config.toml
n_mels = 64
dropout = 0.1
optimizer = "soap"
batch_size = 128
warmup_steps = 2180
Rows from block 10, named by matrix and row number. Each number is 128 + 32 x the weight over its row's rms, rounded and kept within 0 to 255. All counts start at 0. After the name is the row's rms in percent of the matrix's.
# convs0: first 3x3 conv (model.decb.0.0.convs.0.weight, 128x256x3x3), inputs 192-197, a 3x3 kernel for each
convs0.38 099 [112 189 158 114 105  51 134 152  67 133 177 138 191 113 135 156  48  75 109 133 104 168 139  94  75  97  91 205  80 100 124 117 109 151 119 121 127 171 140  87  96 142 142 134 166 140  70 178 121 138 158 139 157 123]
convs0.39 093 [110 119 123 161 151  77  96 118 134 143 117 149 143 163 121  98 107  84 168  87 132 189 135 101 160 103  92  85 105  93 163 133 104 185  92 176 124 118 101  98  79 116 127  87 123  84 139 140 123  87  76 133 108 125]
convs0.40 098 [132 150 173 110  97  49 162 131 127 155 188 150 204 203 132 136 125 134 111 114 103 107 104 119 117  90 131  91 154 154 166  53 101 138 133 140  91 108 139 117 188 124 103  81 112 152 166 144  85  77 116 152  69 110]
convs0.41 102 [ 84 122 115 184 139 109 105 156 143 173 130 127  94 132 142 138 137 167 194 204  65 140  69 138 132 186 133 125  89 122  96 120  88 110 127  96 138 121 153 127 150 127  37 119 154 169  99  98 127 158 132 158 173 105]
convs0.42 087 [153 147 132 227 206 119 177  71  93 103 138 190 139 117 147 112 231 192 118 115 133 141  90  64 152 130  97 133  95 118 128 134 147  94 138  74 158 157 140 134 137 118 147 123 147 125 134  71 119 198 133 190  98 119]
convs0.43 104 [149 132  36  86 173 135 161 148 108 150 174  38 167 119 121 137 194 100  94 186  74 152 147 176 110 134 184 165 100 110 121  72 159 163 164 123  92 142 144 130 153 120 119 157 192 198 174  90  96 126 188 143 142 126]
convs0.44 096 [130 122  87 153 141 147  38 109 130  66 144 170  92  59  85 183 145  61  81 128 138 134 159 111 122 104 143  62 129 151  93 107 148 140  73 101 179 143 127 129 123 119 128  88 119 111 121 159  86  65 124 140 116 139]
convs0.45 103 [201 158 156 108  85 154  98 116 101  57  69  85 211 143 177  79 147 166 150 123 135 114 125 102  89  53 158 103 146  84 165  92 146 102 153 114 106 142 141 101 106 111 152 123 117 107 128 110 178 140 138 103  88  95]
convs0.46 112 [112 117  96 140 117 150 120  73 130 178 126 158 106 131 128 138 125  99 163  70  87 190 122 129 147 132 128 146 146  97 104 127 189 156 157 144 131 135 101 164 172  95  84 109 118 104 183 183 176 110 106 119 111 102]
convs0.47 098 [181 151 117  52  93 107 179 157 124 125 134 174 140 140 175  73 178 113 130 109 114 145 127 102 109 109 146 112  94 144 109 181 154 196  85 131 128 109 122  72 113 150 131 119 156 186  64 231 126  98 173 157 112 132]
convs0.48 098 [125  94  98 111 130 171 117 110 157 127 226 198 104 120  67  83 134 152 174 141 115  93 126  90  98 133 138  73  67 110 139 115 122 101 199 189  64 193 188 148 123 119 137 104  80 158 138 101 156  89 105 213 104 148]
convs0.49 105 [196 183  91 191 116 155 128  69 165 130 129 153 115  78 138  77 128 130 139 100 116  76 106  78  96 151 133 148 179 166  89 118  93 141 123 104 167 107 156 104 111 170  82 127  90 124 135 143 184  91 105  75 133 133]
convs0.50 091 [ 99 128 148 163 173 141  95 130 109 116  69 102  73 112 105 132 178 111 223 129 137 194 157 115  91 169 149  91 132  65  78 119 130 145 145 109 133 158 105 200 107 126 144 168 123 138 121 133 120 158  90 115  96 115]
convs0.51 097 [156  99 213 105  97 106 118 110 108 152 116 146 141 100  92 160 163 150 175 118 124 159 127 114 115 111  94 186 155 102  92 145 180  99  97  65 127  97 119  90 174 154 154 148 128 104 109  57 125 172 110 124 114 199]
convs0.52 111 [136 117 113 134  78 195 100 147  77 114 149 111 179  90 185 117 109 129 100 130 116 117 216 108  91 119 145 110 140 146 107 212 184 163 101 148 140 151 163 119 167 154 119  81 119 124  71 181 161  74 131 148  89 122]
convs0.53 094 [ 99 118  94 131  86  76 109  84 111 138 155 160 106 168 131 102 178 137 116  87  93 136 118 131 129 144 141  89 116 112 144 123  90 133 135 170 139 191 124 102 113 131  81 120 114 112 134 155 160 144  97  73 130  96]
convs0.54 114 [153 165 126 179 127 154 120 181 124 133 141 161 153 154  90 169 180  59 116 134 222  50 150 192 134 155 125 139 160 112 134  99  98 148 146 150 156 154  82 143 136  69 117  92 100 135 150 142 130 100 112 140 126  99]
convs0.55 099 [174 127  75 146 113 134  70 130 168 130 145 154 136 117 102 130 177  77 117 161 129 151 142  68 133 190 104 152 105  70 132 102  83  95 149  76  80 112  89 174  99 105  90 100 132 131 139 167 158  76 133 193 145 117]
convs0.56 100 [102 130 128 161  99 153 129 138 166 140 156 127 116 182 184 115 130 102 139 163  97 133  98 125  61 119  91 130 155 185 127 154 102 101 128 101 112 162 126 214 116 165  71  96 102 135 108 145 128 128  82 186 139 115]
convs0.57 089 [183 120 117 136 122 178  89 160 103 133 107 169 133 140 142 136  95 104 100 107 161 115 173 128  86 121 107 162 118 119 121 124 115 149 188 152 128  98 104 151 151 152 151 138 113 129 217  90 190 111 142  85 108  99]
convs0.58 112 [ 51 161 137 121  95 105 195  99 102 157 227 153 255  91 216 127 141  59 117 128 125  96 102 101 128 170 149 115 142 100 162 150 165 157 161 132 133 109 188  83 115  50 104 111 102  92  95 112 129 157 109 147  76 138]
convs0.59 098 [111 171 151  97 225 119 172  81 176 180 149 177 138 149 124 198 105  85  99 135  82 115 110 113 102  95 158  80  53  66 134 128 111 140 145  98  87 152 151 176 124 106  97 164 184 146 136 122 155  85 120 143 133 110]
convs0.60 100 [122 146 145 148 122 160 111 133 107 137  98 155 128  95  62 149  54  66  79  77 147  84 122 143 156 140 163 109 213  92 107 119  81  83 142 141 120  87 108 125  90 141 112 164 107 123  75 147  89 159 141 106 120 191]
convs0.61 088 [155 193 127 154 200 170 189 149  72  64 108  78 170 181 184 122 179 203  98 218  67 114 153 107 147 108 176 134 117 138 163 180 219 102 108  64 135  96 148 106 206 171 139 136 115 107 130 165 149  69 146 131  95 124]
convs0.62 091 [ 96 124 123 167 116 148 172 107 206 168 155 209 187 156 128 117 124 152 117  97 110 130 115 159 180 121 154 107  45 136  86 177 157 119 127 114 143 138 135 125  97 114 142  73 185 133 115 150 133 164  98 107 163 205]
convs0.63 098 [133 181  93 161 109  57 156 206 140 184 144  99  88 113 120 126  57 100 126 108 124 145 120 100 125  83 117 137 120  88 143  68 100 120 121 161 171  96 102 140  78 144 204  75 109 104  74 136 153 116 160 171 138  94]
convs0.64 099 [134 157 178 109 162 145 184 232 138 143 128 105 176 142  73 158 169  94 132 124 192 117 126 117 100 154 106 115  95 104 137 155 156  93  54 161 214  78 171 148 169 136 171 178 132 109 111 156 145  86 135 122 119 100]
convs0.65 095 [ 78 112  78 124 116 128 103 138 129 191 131 126 129 205 165 159 195 121 101 118 158 139 145 141  84  21  99 155 158 109 146 126  76 169 134 147 144 141 145  50  67 124 176 177 130 109 123 177 165 156  89  88 114 159]
convs0.66 089 [143 147 214 112 176 103 115 127  85  44  25  82 125 110 118 224 158 170  97 128 106 216 151  93  94 134 135 158 170 115 106 121  70 131 148 150 156 185  73 102 161 145 130 142 159 114 162 130 158 116 101  93  94 145]
convs0.67 087 [128 150 151 122  53 175  92 124 145 150 151  92 128 133 133  82 148 117 174  81 141 142 120 135 118 142 104 129 161 149  62 132 135 113 128  69 124 123  87  87 153 164  83 149 172 114 155  86 150 149  63 149 171 146]
convs0.68 105 [159 146 122 138 145 147 124 135 160  89 174 149 132 199 116  85  97 194 109 135 107 140 188  85 122  96 180 174 100  77 137 137 183 110 122  99  89 164  93 196 252 135  99 125 149 173 112 128 135 162 134 210 101 139]
convs0.69 085 [183 146 137  78  66 144 126 143 185 113  84 106 235 146 130  69 134  94 168 138 121 140 130 110  64 119 109 154 148 157  88 119 125  69 171  37  50 100 106 102 169 113 150 120 134 103 149 100 114 134 140 161  73  86]
convs0.70 095 [137 161 164 152 142 104 138 156 178  80  63 152 134 139 221 198 128 133 213 125 137  98 153 124 112 115 109 176 169 127  83 188 138  95 102 160 167 104 139 140 163 117  88 186 126 193  74 129  84 146  93 113 183 112]
convs0.71 104 [119 141 161  89 166  87  49 137 134 133 104 114 115 102 170 103 165 175 118  64 163 104 133 120 106  90 137 163 150 103  91 101  97  89 155 105 124 120 128 161 124 146 124 180 151  89 112 106  88 118 116 152 139 148]
convs0.72 121 [144 149 134 103  77 131  41 143 152 192 163  78 154 144 154 213 160 224 114  85 105 145 124 117 113 125 142 103  82 110  80 120 136 130  97  98 148 191 100 148 178 127 151 157 111 124  75 139 115 113 149 141 139 165]
convs0.73 094 [148 131 152 188  66  66 170  90 199  98 112 109 157 113  84  61 169  68 128 110 108 128 162 197 153 129  78 136 106  83 107 114 147  97  88 128 109 114 143 201 158 197 106 121 161 117 130 130 101 137 105 128  91 107]
convs0.74 087 [120 100 122 164 149 106  66  73 121 140 164 141 123 148 146 154  97  72 108  95 172 133 164 138 130 141 133 137 187 146 161 106 120 121  95  93 119  69  83 156  90 110 141 151 129  72 211 108 117 127  79 140 141 180]
convs0.75 109 [163  98 142 122 132 141  79  31 110  86 124 125 119 132 110 144 208 160 126  42 151  89 118 143 168 110 109 185 151 124  84 103  95 112 126 153 192 104 144  66 104 132 132 173 133 158 107 200 149  94 153 133 112  58]
convs0.76 098 [182  87 105 108 163 111 176 131 125  81  74 180 154 179 114  78  88 124 111  43 167 153 118  96 124 160  49 117 210 114  97 206 101 156  53  97 108  32 171 117 173 112 133 126 157 151 103 198 124  79 131 129 103 111]
convs0.77 092 [109 168  85 139 125 135 155 162 109 151 122 144  83  98 110  72 169 127 146 124  65 112 139 116 128 136 162 211 139 156 239 126  64 115 101 103 103 129  91  61  76 128 134 132  93 106 183 148 173  83 113 105 142 155]
convs0.78 101 [110 165 108 147  53 206  95 167 116 134 116 162 149 102 134  97 146 130 110 139 170  66 159 149 169  65 130 153 151 202 157 136 111 191  75  87 144  97 167 174 130 147 187 133 111 130 133 188 107 141 122  99 122 177]
convs0.79 090 [121 135  94 117 175 137 117 183  40 111 129 144 120 153 125 139 104 205 130 179  99 208 135  87 131 156 121 129 112 105 136 168 148 141 130  81 117 100 193 126  92  85 116 200  99 146 118 111 151  68 189  64 152 113]
convs0.80 090 [159 255 157 104 130 164 123 141  72  63  82 110 181 233 133  81 119 158 155 140  89 121 141 144  99 140  88 125  89 126 164 102 152  95  70 144 164 170  87 100  67  94 118 165 133 131 136 108 128 143 124 120 143 107]
convs0.81 107 [108 137 136 116  57 165 150 135 179 151 123 186 134 182 122 101 118  95 111 117  99 173 104 126  67 146  80 201 135 103   0 149 120 133 126  78 136 119 147  95 134 127 169  80 146 163 188 121  49 129 116 120 175 137]
convs0.82 098 [179 120 122 162 178 167 129 152 111 180 162  76 170 144 156  80  99 203 137  81 144 101 142 104 113 124 143 107 101 118 141 162 135 125  93  74  86 177 135 163 179  92  66 207 134 138 182 112 115 125 103  60 134 115]
convs0.83 094 [105 124 150  43 124  92  76  55  86 136 150  97 163  93 103 164 117  54 197 123  94  93 155 137 140 114 139 120 141 197 136 100 108 117 149 154 119 149  79 130 113 116 150  94 166  82 147 168  82 103 190 133 107 147]
convs0.84 115 [143  90  58 186 160 143 106 128 112 107 124 113 184 129 110 139 167 138  77 133 128  98 123 119 139  81 142 116 104 159  90  94 142 171 135 114 115  75 235 105 143 109 161 104 140 140  91 143 147 138  53 148 127 116]
convs0.85 110 [133 157 172  90  86 154  77 149 134  86  59 217 116 169 156 159 108 140 133 184  95 105 138 188  87 137 123 177 160 142 156 110 122 112 117 126 134 201 115  48 125 145 157 137 127 109 127 142 121 148 128 107 145 112]
convs0.86 105 [107  84 159 123 134 110 183  82 152 127  78 124 153 140  73  96 104 127  97 135 129 144 202  98 124 122 117 108 153 137 213 125 171 128 174  45 119 164 138  98 103 135 136 171 146 213 103 112 159 166  77 154 175  66]
convs0.87 099 [151 145 152 114 158  65  99  86 106 144 118  77  90 104  71  82 108 219 130 138 197 116 111 130 139 124  33 156 195 129 143 100  90 130 148 159 118 141 148 136 131 158 128 151 146  85  81 116 124 172 191 173 131 116]
convs0.88 089 [111 168  83 132 156 185 199 127 143 107 125 103  44 155  97 184 135 129 167 178  96 184 135 121 195 112 124 178 165 199 133 139 200 153 128 117 150 107 134 150 135 190 139  81 107 224 120 162 121  52 106 179  70 147]
convs0.89 103 [108 161 123 183 103  76 120 112 159  78  79 126 143 119 103 157 134 137 194 106 146 134 116  97 154 118 141  92 128 148 189 121 123  97 131  67 140  84 182 151 141 151 132 160 138 168 169 100 116 129  90 181 124 110]
convs0.90 106 [127 136  88  78  78 157  79  31 116 189  96 154 146  96 164  80 100  96 119 138 171 120 137  60 104 121 148 123 152  93 121 108 126 148 161 140  61 146 116 217 165 192 118 100 130 147  62 186 150 153  71 121  91 131]
convs0.91 110 [118 175 142 168 159 165  66 156 156 173 121  77 141  92 130 177 163 189 137 151 111 141 195  86 106 129 126 134 214  93  95 117 125 110 100 141  96 164 159  82 196  84 121 122  79  61 189 115 131 210  74 109 104 127]
convs0.92 102 [125  85 170  76 132  79 123 144  80  93 138 106 173 202 111 104 175 152 146  57 148  84 139  97 176  96 174 139 172 108 106 138 162 128 125 140 121 170 131 120 180 138 116 110  94 129 155 164  97 139 136 109 122  64]
convs0.93 094 [118  62 142 189 152 124 157 113 129 122  79 137 149  80  79 169 151 155 104 126 127 126 131  69 124 138 100  95 126 168 135 162 108  57 220 164 102 113  99 123 166 182 192  89  95 124 184  87 161 113 141 205 195 175]
convs0.94 100 [173 148 143  76  76 170  82 121 167 108  84  89 137 188  99 118 105 126  86 147 162 132 136 154 143  83 178 172 103  72 135 194 152 109 223 121 109  74 150  91 116 103 147 162 132  94 123 127 160 147 116 135 125 145]
convs0.95 093 [111 183 148 178 109  99 106 125  83 152 119 124 140 114 144 103  88  86 108 138  93 173 166 140 141 158  59 108 168  75 141 112 119 150 168 164 141  74 130 103  84 142 101 111 116 140 144 135 110 147 110 134 110 161]
convs0.96 097 [110 112 103  65 151 159 128 129 115 186  97  96 141 122 114 103 119 161 132  60 133 180 129 130 140 119 135 153  92  90 144 103  96 118 101 140 122 139 129  56 142 115  44 125 147  97 150 132 102  82 166 111  81 117]